python train.py --fusion_encoder_qk_norm=false --fusion_encoder_layer_scale_init=0.1 --lr=0.0016
Rows from block 26 of the image encoder of a small model that answers yes/no questions on an image's attributes, named by matrix and row number. Each number is 128 + 32 x the weight over its row's rms, rounded and kept within 0 to 255. All counts start at 0.
After each channel's rows are labels from the 100 images, of 14976, where the channel reaches its highest value: "top examples" is what is common among them. Only what is clearly more common there than usual is listed. The data: analogue clock faces. In brackets: how many of the 100, against the usual share in percent.
# conv1: bottleneck pointwise conv (encoder.blocks.29.conv1.weight, 128x304x1x1), inputs 76-151

conv1.118 [139  84 112 169 158 129 100 120 103 145 119 130 114 156 129  93 175 146 202 170 106 130 145 189 147 151 111 156 145 167 138 157 128 149 114 125  74 140 123 172  59 177  83  54 123 139 106 154 132 113  66 100  96  88 198 170  99 126 186 118 114 125 178 156 101 163 182 137 160 104 180 100 176  79 157 138]
top examples: hour 5 (41 vs 8.3); minute hand past 7 (25 vs 8.1); minutes: 35 to 39 (25 vs 8.1)

conv1.126 [164 103 106 167 142 156 187 163 108 127 139 118  94 136 146 108 130 170 104 147 135 187 108 103 129 137 163 144 125 118  83 115 224 133 189 163 135 121 116 148  60 129  94  81  94 115 122 147 110 146  85 189 109 125 111 161 101  84 128 137  78 123 112 118 153 120 199 114 129  75 132 111 107 108 132 169]
top examples: dark face (71 vs 34.9); minute hand past 7 (34 vs 8.1); minutes: 35 to 39 (34 vs 8.1); minute hand past 6 (33 vs 8.4)

conv1.100 [184 157  96 135  73  80 167 125 115  96 156 101 126 116 110 176 146 105 131 130 141 141  81  89 142 124 155 190  69  97  94  96 163  95 135 147 128  79 109 143 106 157 134  82  72 148 134 161 106 143 126 101 141 131 157 147 166 145 134 158 166 185 109  83  77 216 146 165 175  92 142 106 109 108 150 110]
top examples: numerals (99 vs 25.2); minute hand past 6 (64 vs 8.4); minutes: 30 to 34 (64 vs 8.4); minute hand past 7 (27 vs 8.1)

conv1.77 [121 116  70 193 129 142  77 124 182 215 132 158 119 165 122  78 160 170 119 115 144 141 157 110 141 111 186 114 101 153 145 113 120  59 212 152 105  74 165 198 139 164 116  93 153 144 134 106 113  90  72 113 103 129 147 180 130 103 127 108 127  93 118 141 123  83 186 196  91 108 107 139 157  64 124 161]
top examples: hour 10 (92 vs 8.5); dark face (79 vs 34.9); minute hand past 3 (29 vs 8.5); minutes: 15 to 19 (29 vs 8.5)

conv1.6 [ 89 180 127 163  81 132 192 131  76 126 113 130 101 161 161  90 163 113 165 119 130 174 106 134  84 136 133 129 193  84 170  83 140 181  93 104 134 124 115 120  28  94 112 106 113 169  96 144 115 131 151 130 158 100 133 133 146  89  95 155 132 111 128  86 129 122 108 122 130 117 110 150 135 182 159 168]
top examples: hour 5 (50 vs 8.3); minute hand past 9 (28 vs 8.6); minutes: 45 to 49 (28 vs 8.6); minute hand past 10 (27 vs 8.4)

conv1.55 [125 145 141 128 160 130 104 176 117 183 181 128 166 142 110 166 171 170 127 116  79 162 143 122 113  92 118 144  75 151  85  92 109 158 134 154 125  69 125 137 135 143  93 119  72 170 123 135 114 173 197  99 143 123 103 102  94 138 171 115 177 159 129  81 136 116 161 123 138 142 120 114 114 143 106 121]
top examples: hour 4 (63 vs 8.7); minute hand past 10 (35 vs 8.4); minutes: 50 to 54 (35 vs 8.4); minute hand past 5 (34 vs 8.1)

conv1.30 [146 138 161 148 161 118 141 132 128 166 151 110 121  68 113 114 106 148 143 145 164  91 113 138 160  73 134  45 129  91 197 119 131 177  64 175 131 130 161 112 127 107 162 116 151 129 156 135 145 160 133 137 141 127  79 146  97 101 176 163 120 156 169  83 117 101 113 130 148 140 183 152 105 150 168 155]
top examples: hour 2 (44 vs 8.3); minute hand past 6 (27 vs 8.4); minutes: 30 to 34 (27 vs 8.4)

conv1.69 [145  92 187  98  76 123  82 144 104 126 118  96 152 121  86 149  88 157 146 127 181 116 142 156 104 107 108 109 104 197 143  99 139 125 169 163 159 147 110 103 152  91 161 122 131 158 152  38  92 165 174 166  95 160 141  94  94 121 111  83 101 107  92  90 103 149  99  92  72  55 115 149 118 104 128 147]
top examples: hour 9 (59 vs 8.3); dots (57 vs 25.1); minute hand past 8 (38 vs 8.4); minutes: 40 to 44 (38 vs 8.4)

conv1.44 [150 189 125 119 125 106 110 153 112 141 105 156 161  86  89 167 121 119 149 154  91 104 129  97 150 136 170 149  78 103 105  84 209 149 131  92 147 135  65 107  63 166  87 110 104 146 173  70 170 112 140 118 139  70 165 129 149  91 126  65 173 185 112 100  62 196 133 103 106 107 138  80 122 163 135 107]
top examples: numerals (90 vs 25.2); hour 10 (45 vs 8.5); minute hand past 7 (42 vs 8.1); minutes: 35 to 39 (42 vs 8.1)

conv1.34 [ 96 162 181 169  68 133 185 100  90 158 142 158 131 134 160 102 105 149 139 106 126 135 172 157 123 158 118  83 100 128 113 108 156 164 146  83 106 166 116 150 114 132 107 115 178 196 112 149 141  76 153 117 132 131 117 131  85 154  97 196 148 148  87 106 124  98 181 137 141  91  69 141 131 128 143 185]
top examples: hour 12 (90 vs 8.4); numerals (58 vs 25.2)

conv1.36 [136 121 166  90 163 170 112 145 166 162 130 124 120 157  59 114 108 199 107  88 115 112 131 100 172 143 112 112 127 124 103 122 166 101 136 158 164 154  99 232 158 127 153 115  95 106 222 126 127 107 148 117 137 103 154 134 140 123 120 108 100  75  39 137 129 143 117 113 112  53  82 155 142  71 133 109]
top examples: dark face (88 vs 34.9); hour 9 (59 vs 8.3); hour 10 (38 vs 8.5); minutes: 5 to 9 (28 vs 8.4)

conv1.127 [153 112 129 127 136 110  51 132 132 200  98 154  95 115 107  87 133 185 164 122 147 125 162 112 123 170 151 109 149 147 157 152 147 185 139 146 114 147 184 132 139 150 174 101 117 150 104 179  87 160 118 131 176 118 164 126 109  56 160 130  90  84 125 122 130 118 156  92 140 165 120 124 140  91 115 172]
top examples: hour 5 (44 vs 8.3); minute hand past 5 (42 vs 8.1); minutes: 25 to 29 (42 vs 8.1)

conv1.66 [154 117 136 109 136 160  97 108 125 167 176 113 120 137 112 142 101 158  99 133 117 135 122 147  90  97 140 110 126 196 124 120 121 139 153 214 154 142 103 102 227  92 119 127 124 141 161 134 114 169 159 147 122 137  88 127  67  93 121 139  98 139  90  97 100 108 158 104 106 110 154  45  67 104  98 153]
top examples: hour 10 (63 vs 8.5); minute hand past 2 (53 vs 8.5); minutes: 10 to 14 (53 vs 8.5); minute hand past 3 (30 vs 8.5)

conv1.38 [ 94 116 130 138 133  66  94 191  85 149  98  69 133 188 128 102  64 181 119 126 154 130 131 120 161 157  83 160  99 133 114 141  90 136 115  96  94 102 156 148  98 137 113 123  93  85 153 152 128 155 101 130  99 102 175 124 148 127 111 136 132  78 125 143 164 136 115 104  84  82 120 168 142 163 128 191]
top examples: minute hand past 5 (61 vs 8.1); minutes: 25 to 29 (61 vs 8.1)

conv1.97 [130  79 116 156 164 131 132 121  79 102 100 152 123 137 172 118 119 168  96  78 109 157  95 150 126 110 166  93 152 136 103 117 131 173 131  69 142 100  80  86 142 139 136 127 104 107 107 141 138 159 116  85 135 129 135  75 104 168  94 151 110 122 196 179 105  64  84 113 110 161 112 148 125 111  99 159]
top examples: minute hand past 5 (100 vs 8.1); minutes: 25 to 29 (100 vs 8.1)

conv1.31 [105  94  97 108  91 142 166 181  72 123 114 103 125 146 171 145 107 165  95  66 177 142 131 137 166 150 108 126 139 126  87 166 119 141 152 153 111 144  98 133 113 109 108  98 106  97  66 113 149 114 147  90 117  91 145  70 111 176 132 175 150  91 135 149 142 146 136  89  81 110 136 136 139 134 115 136]
top examples: minute hand past 6 (96 vs 8.4); minutes: 30 to 34 (96 vs 8.4)

conv1.82 [139 123 124 150 130 159 129 129  70 175 114 185 103 110 125 152 151 139 134 166  77  97 159  97  95 129  93  81 131 166 111 167  85 140 106 131  92  95 134 151 107 149 146 107 137 178 145 179 120 194 133 135  69 178 153 140 105 135 154 160 175 122 116 150  80 100 192 137 108 144 113  82 112  85 112 120]
top examples: hour 10 (77 vs 8.5); minute hand past 1 (66 vs 8.4); minutes: 5 to 9 (66 vs 8.4)

conv1.85 [151 128 119 104  98  94 115 173 100 104 142 137 109 156  92  99 106 188 163 117 119 158 156  77 108 114 127 172 112  75 154 144 134 224 131 144 121 133 145 201 156 128 150 149 125 152 154  96 102 132 130 100 102  84 164 132 137 106 151 122 106  84 103 108 117 136 136 123  99  90 149 125  87 107 178 135]
top examples: minute hand past 8 (79 vs 8.4); minutes: 40 to 44 (79 vs 8.4); hour 10 (46 vs 8.5); hour 4 (45 vs 8.7)

conv1.92 [ 86 138 168 102 158 140 149 174  88 131  94 124 175 198 119  93 129  94 156  62  79 157 125 115 100 138 170 155  92 130 138 145 140 149 188  76  97 110  94 122 162 195 126 151  71  95  97 162  55 143 111 157  92 130 127  98 148 156  75 111 134 139 131 148 142 168 103 149 152 115  76 158 129 128 130 115]
top examples: numerals (86 vs 25.2); dark face (71 vs 34.9); minute hand past 9 (27 vs 8.6); minutes: 45 to 49 (27 vs 8.6)

conv1.79 [163  92 116 120 145 134 126 101 109  84 130 206  82 153 137 130 114 171 121 130 158  98 102  96 133 128 143 198 170 173 114 148 117  82 163 129 141 182 146  82 146 138  83 130 119 137 137 112 119 153 111  83 134 122 102 101 130 226  90 110 146 107 155 179 122 120 110  95  78 104 103 110 135 120 115 162]
top examples: minute hand past 9 (77 vs 8.6); minutes: 45 to 49 (77 vs 8.6); ticks (73 vs 25)

conv1.7 [125 107 121 113 158  96 157 154 174 128 130 133 141  97 160 181 148  87 101 130 141 122 157  91 139 183 113 146 151  77 129 146  95 144 116  69 105 133 185 109  90 159  87 155 188 119 146 108 183 134 150 119 142 148 124 122 170 156 147 147 139 129 150 140 136 128 131 136  83  67  53 125 123  31 153 108]
top examples: minute hand past 9 (97 vs 8.6); minutes: 45 to 49 (97 vs 8.6); ticks (72 vs 25)

conv1.111 [139 149 131  90 117 121 151 138  53 145 177 128 156  92 157 125 116 160 136 140 114 160 161  92 174 102 143 156  74  94 138 163 157 122 131 161  92 184 138 156  66 130 110  83  48 162  77 116 113 115 169 118  99  95 117 138  86 135 103 116 207 175 145 178 153 123 120 120  91 115 124 128 129 143  89 181]
top examples: numerals (81 vs 25.2); dark face (72 vs 34.9); minute hand past 2 (36 vs 8.5); minutes: 10 to 14 (36 vs 8.5)

conv1.43 [128 141 151 191 140 144 142 159  77  99 139 189 121 171 137 110 200 127 133 132  85 102  57  99  69 116 111 142 123 107 116  80 174 134 168  85  95  80  86 144  84 134 115 126 133 166  97 149 139 111 129  82 188  86 141 111 140 113 121 114 166 190 127 122 131 146 101 207 167 113 105 145 119 123 106  92]
top examples: numerals (100 vs 25.2); minute hand past 7 (69 vs 8.1); minutes: 35 to 39 (69 vs 8.1)

conv1.110 [ 41 126 116 156 112 153 114 168 107 105 120 116 104 149  55 127 111 171  99 130 112 101 153 101 117 191 154 174 146 158 128 133 114 127 106 161 107 157 145 102 185 168  63 122 112  88 119 157  61 152  84 122  70 132 170  81 134 140 147 141 138 157 168 142 135 180 130 175 118 124 106 150 168  89  97 151]
top examples: minute hand past 6 (64 vs 8.4); minutes: 30 to 34 (64 vs 8.4); minute hand past 12 (36 vs 8.1); minutes: 0 to 4 (36 vs 8.1)

conv1.11 [182  99 134 126 142  67 107 114 142 148 112 135 171  62 145 132 131 111 103 100 120 158 149 105 137 109 144 170  86 131 118 130 118 102 149  83 118 110 114 133 132 121 103  38 139  99 143 133 152 149 102 155 124 168 128 183 131 133 187 130  99  25 133 198 137 110 186  88  78  93 180 112 101 101 111 106]
top examples: dots (86 vs 25.1); minute hand past 5 (83 vs 8.1); minutes: 25 to 29 (83 vs 8.1)

conv1.13 [125 111 161  95 139 166 110  70 132 127 101  95 160 105 160 156 129  98 170 137 167 160 175 133 178 116 128 129 167  97 137 140 138 122 102 120 205 139 153  77 127 199 116 179 105 151 129 139 142  53 124 160 113  89 126 116 186 112 132 128  70 152 208 128 143 190 150 126 190 146 145 120 157 122 157 121]
top examples: hour 6 (73 vs 8.1); minute hand past 12 (50 vs 8.1); minutes: 0 to 4 (50 vs 8.1)

conv1.39 [152 158 110 133  96 102 136 121  87 134 112 152 125 175 134 191 116 129 150 117 165 118 123 100  93 148 119 126 177  96  90  60 127 146  87 103  43 135 131 127 112 151 186  97 110  73 119 142 143  80 150 124 141  97  99 106 127 180 100 146 149 148 154 156 120 164 158 131 134 165 128 115 168 118  75  38]
top examples: numerals (100 vs 25.2); minute hand past 6 (46 vs 8.4); minutes: 30 to 34 (46 vs 8.4)

conv1.47 [106 101 154 150 113 151 183 102  86 107  64 160 111 159 183  84 129 148 137 113 103 134 111 144 133 108 138 129 210 167 173 140  97  85 121  60 141 159 104  63  81 146 168  94 179 169  67  99 102 149 121  72  89 152 145 129 142 121 143 140 104  92 108 193  70  88 116 129 182 112 134 125 145 119 124 162]
top examples: minute hand past 5 (93 vs 8.1); minutes: 25 to 29 (93 vs 8.1)

conv1.54 [140 172 127 123  47 122  93  76  95 150 131 125  96 115 160 117 157 127 111 158 134  98 157  76  80  88 131 132 165 123 106 148 141 133 125  90  97 112  64 165 104  85 196 100 162 146 133 150 121 106 203 125  96 164  95 140 156 140 141 183 102 138 118 129 132  71 113  80 101 136 123 131 127 147 106  52]
top examples: hour 12 (64 vs 8.4); minute hand past 10 (39 vs 8.4); minutes: 50 to 54 (39 vs 8.4); minute hand past 11 (33 vs 8.2)

conv1.50 [123 126 142 139 151  86 157 217  80  48  63 136  71  98 139 138  88 149 102  82  98 131 132  70  59 146 151 124 195 104 124 126 122 128 193 170 106  97 109  85 138 154 130 161 142  73 133 158 120 101 153  75 126 167 119 113 127 172 200 143 165  96 188 147 123 131 125 138 120  91  66 127 154 159  86 132]
top examples: minute hand past 9 (81 vs 8.6); minutes: 45 to 49 (81 vs 8.6); numerals (59 vs 25.2)

conv1.17 [ 53 106 102 113 101 120 127 108 118  94 100  95 114 200 120 158 110 199 153 165  83  78 102  60 136 139 147 162  98 126 116 131  90 144  92  55  89 143 149 149 138 114  57  99  96 101 141 146 126 114 128 124 100 123 165 121 112 176 146 101 165 115 151 191 110 151 151 137 172  73 154 195 163 134 111  88]
top examples: minute hand past 5 (100 vs 8.1); minutes: 25 to 29 (100 vs 8.1); hour 7 (30 vs 8.5)

conv1.8 [ 81 190 151 131 115 147 133 114  73 157 122 136 111 141 155 105  90  97 124  95  94 153 114  72 180  94 119 132 100 127 152 121 116  92 181  98  90  43 122 137  79 119  98  93 162 109  80 165 118 163 100  98 163 144 127  81  96 132 150 148 213 219 140 122  87  81 120 152 165 152 142 113 129 121 128 137]
top examples: numerals (99 vs 25.2); minute hand past 11 (37 vs 8.2); minutes: 55 to 59 (37 vs 8.2); hour 10 (35 vs 8.5)

conv1.113 [ 79 100 118 113 142 146  96 180 130  96 139  77 161 142 153 117 180 147 182 130 145  68  97 135 140 115 147 148  57 108  51  90 174  82 162 187 148 145 183 174 137 156 100 148  88 134 123 129 101 104 161  81 102 118 162 129 119 146 129 121 127 112 142 103 182 181  85  76 148 185  63 104  93  98 129 101]
top examples: minute hand past 12 (69 vs 8.1); minutes: 0 to 4 (69 vs 8.1); hour 3 (25 vs 8.2)

conv1.27 [114 137 129 119 159 118  69 203 111 124  94 122 174 175  95 193 163 184 114 182 124  76 142 118 158  14 109 149  88 141  83 165 133  87 132 101  99 113  87 128 128 124 102 101 110 134 139 134 117 154 174  46 101  58 157 150  91  97 143 142 130 100 189 154 107 139 140 149 130 119 150 149  78  72  75  87]
top examples: minute hand past 5 (90 vs 8.1); minutes: 25 to 29 (90 vs 8.1)

conv1.90 [171 112 196 119 119 163  97 105 144  97 121  67 167 161  99 131 110 145 174 131 107 204  90 131 147 137 113 147  70 191 135 142 138 133 160 118 111 142 202 125 141 128  88 188 125 160 136 104  90 155  90  92 144 188 141  86 133  82 153 135  66 136 145 122 157 203  91  81 140 213 133 123 103  86 160 194]
top examples: dark face (63 vs 34.9); minute hand past 6 (40 vs 8.4); minutes: 30 to 34 (40 vs 8.4)

conv1.22 [110 154  75 157 128 149  86 163 126 138 110 137 108 140 146 114 141  81 138 147 106 165 106 113 101 106 110 153 130 130 122 219 131 151 136 142 147 165 119 138 136  99  99 172 116 177 115 137 107  78 128 118  91 132 110  97 165 166 135  80 100  67 166 151 213 184 154 127 144 116 143 186 102 179  87  85]
top examples: minute hand past 12 (74 vs 8.1); minutes: 0 to 4 (74 vs 8.1); hour 8 (48 vs 8.2); hour 7 (34 vs 8.5)

conv1.86 [ 95  98 130 159 100  87 158  87 104  78 110 109 155 150 161 145 132 133  77 129 123 121 119 111 144  88 101  78 133 138 125  80 168 121 183 111 179 100  45 110 139 143 172 111 136 115  97 104 132 153 117  93 123 174 173 155 107 142 111 132 104 107 130 142 108  64 122 156 117 133 127 181 159  76  91 117]
top examples: minute hand past 5 (100 vs 8.1); minutes: 25 to 29 (100 vs 8.1); hour 7 (26 vs 8.5)

conv1.119 [122 116 122 158  95 122 134 101 106 123 163  68  88 113 135 134  92 141  80 140 129  84 148  82 106 127 135  80 118 119 182  44 118  93  76 184  91 130 154  53 174 107 111 122 202 142 154 122 186 120 160  94  95 130 101 123 142 167  65 132 125  56 130 148 142 142 130 128 112 107 174 159 119 120  68 140]
top examples: dots (77 vs 25.1); minute hand past 4 (38 vs 8.3); minutes: 20 to 24 (38 vs 8.3); minute hand past 5 (36 vs 8.1)

conv1.115 [163 120 125 112 146  87 140 119  94 154 118 156  97 121 172 154 152  72 208 139 126  93 150 130 127 162 136 150 106 115  63  94 171 115 152 137 172 153 159 191  71 147 154  52  86 125 178 107 144  98 159 150 141 126 142 134 103  81 136 104 156 110  75  99 137 224 127 122 110 114 119 132 160  81  77  82]
top examples: minute hand past 7 (92 vs 8.1); minutes: 35 to 39 (92 vs 8.1)

conv1.76 [153 158  81 110 151 131  87  95 145 150  70 111 142 150 149  93 159 163 133 146 143 138 143 135 147  82 178 162 125 188 168 125  83  99 121 104 105 174 129  99 117  81 165 107 129  98 152 154  89 138 124  68 119 124 185 157  83  98 160 114 180 128 169 190 115 130 132 179 163 127 170 155 178  95  94 135]
top examples: minute hand past 5 (51 vs 8.1); minutes: 25 to 29 (51 vs 8.1); hour 7 (41 vs 8.5); minute hand past 11 (31 vs 8.2)

conv1.15 [112 149 117 159 148 110 136 112 169  77 120 181 142 171  63 120 142 106 110 134 146  92 109  81 113 204 115 149 164 101 142 168  90 146 142 142  81 149 169 167 135 174 111 151 178 123 168 141 104 138  83  71 114 151 177 120  69 122 139  91 102  86 163 159 142 151 120 130  94 118  89 143 122  98  72  83]
top examples: minute hand past 6 (58 vs 8.4); minutes: 30 to 34 (58 vs 8.4); minute hand past 12 (37 vs 8.1); minutes: 0 to 4 (37 vs 8.1)